A small image classifier, trained from scratch: 3.72M parameters, held-out accuracy 86%.
Rows from block 11 of a small image classifier, named by matrix and row number. Rows with one number belong to one neuron. Each number is 128 + 24 x the weight over its row's rms, rounded and kept within 0 to 255. All counts start at 0. After the name is the row's rms in percent of the matrix's.
After each neuron's rows are labels from the 100 images, of 14848, where the neuron reaches its largest size: "responds to" is what is common among them; "peak on" is the class under the peak. Only what is clearly more common there than usual is listed. The data: drawings of small networks of dots and links.
# u: gMLP up (value half) (model.blocks.11.mixer.u.weight, 336x256), inputs 74-110
# v: gMLP up (gate half) (model.blocks.11.mixer.v.weight, 336x256), inputs 74-110
# out: gMLP down (model.blocks.11.mixer.out.weight, 256x336, transposed), outputs 74-110

u.195 097 [143 134 136 154 132 109 108 109 135 130 108 133  99 128 127 106 142  87 117 186 103 111  86 145 120 124 130 120 149 153 132 191 149 118 144 133 171]
v.195 103 [ 62 134  85 149 133  90 101 162 126 137 202 115 202 137 134  98 132 120  85 150 108 139  66  99  82 135 134 112 159  96 113 128 129 143 162  79 136]
out.195 096 [131 116 154 146 107  92 106 138 126  91 153 144 121 128 108 161 164 144 159 140 134 168 129 155 117 144  83 147 141 100 107 115 124 127 119  64  98]
responds to: complete
peak on: link

u.86 102 [120 145 131 174 117 128  83 100 113  74 143 127 110 118 136  89 107 115 142 113 139 134 142 150 108 123 121 118 146 136 139 147 135 138 142 173 101]
v.86 111 [ 92 139 149 156  95 134 107  87 136  96 159 146 102 120 117  96 144 127 132 119 178  94 131 159 117 162  97 117 110 151 145 123 146  83 108 150 146]
out.86 110 [115  74 163 128 164 178 144 130 123 147 178 101 147 128 134 179 197 153 142 129 117 136 127 143 114 104 147 119 129 144 134 102 154 103 128 118 114]
responds to: laid out on a circle; complete
peak on: link

u.108 104 [119 132 129 102  92 115 122 116 160 137 120 133 149 104 102 129 177  94 129 143 127 114 129 123 170 148  97 142 134 137 164 136 115 127  89 145  90]
v.108 121 [ 93 134 106 127 135 141 136 118 129 105 106 115 122 115  86 129 137 110  78 179 120 135 151 112 120 135 154 142  97 108  92  76 147 121 157 133 116]
out.108 097 [132 135 132 136  70 140 131 153 112 119 161 119 140 166 157  93 106 112 107 121  73 121 147 130 138  82 141 142 133 120 152  93  95 110 124 168  73]
responds to: two groups
peak on: link

u.322 103 [134 133 146 153 152 128 144 134 110 145 115 127 104 122 170 105 132 123 147 143 127 123 116 127 111  95 123 152 109 128 131 124 162 161 122 114 147]
v.322 106 [145 107 104  92 157 160 142 124  99 153 100 121 104  87 137 129 159 146 115 147 117 182 119 104 128  98 109 133 113  93 107  64 146 130 126 117 132]
out.322 096 [ 69 111 178 147 135 142 121 126 128 112 114 117 181 157 154 110 132 125 146 164 111 147 132  81 142 139 117 164 130 131 122 109 116 110 107 126 163]
responds to: five dots; complete
peak on: link

u.225 091 [144 132 166 157 130 148 109 165 177 110 101  98 108  87 145 124 121  70 111 126 149  95 151 118 119 114 159 146 128 139 135 150 105 113 125 107 138]
v.225 108 [130 130 172 148 127 119 118 108 157 117 125 146 134 163 115 128 104  82  93 139 146  96 159 113 117 117 122 116 153 132 124 148 136  99 104 123 142]
out.225 092 [131 147 100 139 128  78 141 127 106 122 125 153 125 124 134 167 153 161 147 155 104 139 137 121 173 148 115  68 163 138 131 147 151 129 103 137 108]
responds to: laid out on a circle; complete; eight dots; dots: nine
peak on: link

u.210 101 [156 161 117 126 129 104 102 144 134 133 113 116 104 146 160 168 102 160 115  69 139 138 127 139 132 132 146  71 169 147 101 135 138 162 117 144 169]
v.210 095 [105 127 144 133 164 134 101 147  88 113 173 125 149 168 113 130 139 164  99  76 134 102 139 157 145 163 144 135 101  73 121 169 139 141 116 114  75]
out.210 093 [101 131 182 161  97 183 122 127 145 107 131  88 159 104  94 132 157 132 115 150 148 129 143  88 118 120 115 193 151  85 177 132 109 136 125  89 134]
responds to: loop; nine dots
peak on: dot

u.227 100 [137 161 169 129  78 134 120 117 156 142 170 148 178 112 130 160 170 125  83 169 108 130 147 121 174 115 110 118 139  97 111 129 118 168 120 113 139]
v.227 100 [148 139 122  96 150 175 146 141 134  83 123 132 127 124 132 110 115 140  98 124 135 157 120 105 135 137 149 109 143 130 133 136 167 136 136 117 126]
out.227 095 [140 109 123 121 164 133 133 155  95 130 104 115  77 136 115 125 139 151 154 112  99 171 120  93 139 101 155 130 123 132 105 172 125 119  99 109 134]
responds to: nine dots; star; wheel
peak on: link

u.279 105 [ 91  65 163 138 186 138 107  92 139 123 154 178 174 150 165 143 126 141 168 141 106 110  94 155 139 142 149 113 140  89  73 169 173 112 141 120  76]
v.279 112 [111 145 119 153 144 100 157  82 124 133 124 157 161 100 131 135 136 153 132 162  88 150 105 148 111 137 125 126 113 110 119 116 108 120 128 119  90]
out.279 103 [111 145  79 155 124  90 147 120 137 176  92 124 149 146 137  99 129 154  83 153 109 113 146  79 133 164 102 122 146 117 155 118 127 127 132 146 152]
responds to: complete
peak on: link

u.186 089 [169 167 124 137 155 138 123 130  86  82 139 140 137 137 122 175  99 149  97 120 149 172 138 103 166  99 111 188 134 107 142 105 186 140 166 111 174]
v.186 044 [120 136 109 111 118 158 164 101 123  83 133 129 113 102 149 137  79  55 125  99 142 140 126 159  98 156 118 123 129 114 129 136 174 146  92 131 178]
out.186 079 [ 83 121 149 132 115 117 121 122 153 130 118  81 132 111 110 102 151  91 147 141  95  97  61 136 151 157  90 121 129 119 117 119 116  91 128 129  75]
responds to: loop
peak on: dot

u.9 098 [116  49 105 177 160 113  89 136  98 165 130 144 121 151 143 105 118 161 104 116 129 145 143 154 121 149  87 162 133  81 161 127 125 139 131 148  81]
v.9 104 [ 94  98 110 137 141 158  88 120 136 170 101 153 135 116 127 142 124 189  92 135 157 111 122 146 109 150 124 141 151 145 104  91 128 121 126 119 103]
out.9 116 [ 95 147 127 146 156 121 156 108 194 169 133 152 116 143 111 135  70  79 123 113 151 142 120  94 114 176 150 121 116 107  91  92 117 134 127 133 125]
responds to: complete
peak on: link

u.265 108 [ 94 106 144 179 134 103 139 155 109 125 101 195 119  89 102 151 150 149 132 128 150 126 127 109 136 139 142  88 102 117 101 131  97 103 141 119 104]
v.265 114 [ 90 124 155 155 138 139 124 107 134  93 147 137  98 114 164 148 142 164 122 103  87  92 124 100 124  80 136 150  91 139 128 130 115  92 110  72  96]
out.265 113 [106 121 132 139 127 165 153 129 110 106 142 137 151 128 132  99  96 164  88 131 162 131 131 116  89 161 105 182 123 150 157 161 159 138 152 111 147]
responds to: random links; laid out on a circle
peak on: link

u.163 106 [137 111 157 141 106 124 128  92 123 124 155  78 151 120 162 115 182  93  89 107 149 168 165 120 119 124 130 156 121 151 112 150 168 130 160 153 100]
v.163 109 [103 154 150 150  85 144 156  89 133 149 102 151 131 155 114 163 128 126  96 116 148  97 107 116 104 181 121 147 143 142 147 107 101 136 105 120 160]
out.163 109 [136  98 127 128 119 118 151 152 129 136 158 140 147  98 106 101 122 149 139 183 140 108 137 147 112 142 144 113 111 153 107  89 145 149 129 150 117]
responds to: nine dots; two groups
peak on: link

u.4 096 [187 165 125 104 116  70 153 128 139  99 169 104 104 136 129 130 113 132 100 112 116 121 116 123 148 136 138 135 120 114 103 141 136 138 128 159 143]
v.4 115 [110 144 136 129 128 128 128 121 131 127 134  85 129 172 111 120 152 106 163  86 114 132 114  71 137 140 106 149  92 107 150 120 203 158 130 127 130]
out.4 102 [128  76 121 105 179 145 143 130 129 125 148 142 118  91  90 119 136 115 126 129 119 111 119 114 153 116 177 168 125 103 137 122 116 106 127  90 130]
responds to: laid out on a circle; complete; eight dots
peak on: link; dot

u.257 106 [109 136 135  95 183 123 159 133 132 124 126  91 146 110 120  93 132 138 145 115 112 134 100  92 116 152 105 124 149 157 117 149 133  78 141 117 146]
v.257 107 [ 98 125 151 121 145 103  98 123 132 146 113 100 155 140 132 100 171 116 100 161  99 129 145 151 121 119 139 129 175 115 149 149 147 124 121 123 160]
out.257 112 [111 135 160 150 149 149 125 124 112 135 113 160 145 118 123 101 144 175 185 119 109 119 135 133 127  75 139 118 105 152 126  93 173 114 132 118 128]
responds to: complete; nine dots
peak on: link

u.306 101 [131 141 121 127 126 121 131 101 167 111 121 132 144 125 120 137 122  98 103 128 122  83 110 118 128 139 141 138 135 102 141 152 116  76  78 132 180]
v.306 106 [124 159 137 131 142 115 152 158 105 169 104 133 105  85 147 136 128 130 111 171 104 121 112 165  96 144 116 126 110 153 154 133 120 120  87 156 129]
out.306 102 [131 117 107 124 178 146 149 154 102 189 149 133 142 144 123 112 111  92 106 130 164 127 118 131 116 105 111 137 138 109 136  93 129 143 143 135 127]
responds to: star
peak on: link

u.139 099 [100 152 159 127  85 100  53 126 100 102 161 162 124 146 132 143 131 117 151  93 132 134 167 119 106 161  83 130 153 130 133 150 107 172 129 152 148]
v.139 106 [146 132 101 144 100 154 110 115 124  99 149  94 129 132 137 122 148 116 132 140 108 145 118 127  86 101 114 142 141 108 113 170 131 129 117  89  67]
out.139 095 [120 136 160 144 120 113 140 136 161 117 128 121 140 165  87 109 118 136  96 138 112 121  99  87 141 114 155  96 103 131 143 126 161 128 121 118 103]
responds to: eight dots; ladder
peak on: dot

u.259 100 [153 167 143 106 131 154 152 123 129 103 170 148  87  97 118 151 167  95 135 147 139  85 126 132 162 161 152 134 118  93 101 118 131 127 116 125 120]
v.259 106 [167 112 114 162 151 137 114 147 129 152 129 126 140 100 161 132 124 123  92 131 129 110 109 141 164 130 103 106 152 151  92  80 112 135 132 129 137]
out.259 089 [142 129  46 128 153 104 157 121 104 131 113  66 110 128 137 101 157 120  76 124 140 102 170 145 144 127 141 121 133 174  97 119 165  92  90 122 171]
responds to: complete
peak on: link

u.162 107 [122 143 125 178 188 136  90 103 110 112 133 111 154 141 152 121 108  68 132 147 138 124 106 148 155 163 120 141 102 101 191 132 113 137 104 110 115]
v.162 105 [107 125 167 172 131 151 111 116 127 131 124 124 150  62 167 117 118  79 115 130 130 122 121 122 122 158 102 160 114 132 153 129 184 132 159 115 120]
out.162 110 [159 121 114 153 140 166 133 136 165 129 135 149 142 117  89 161 135  91 161  98 133 163 107 123 159 133 152  67 108 111 131 124 121 120 162 129 126]
responds to: nine dots; complete
peak on: link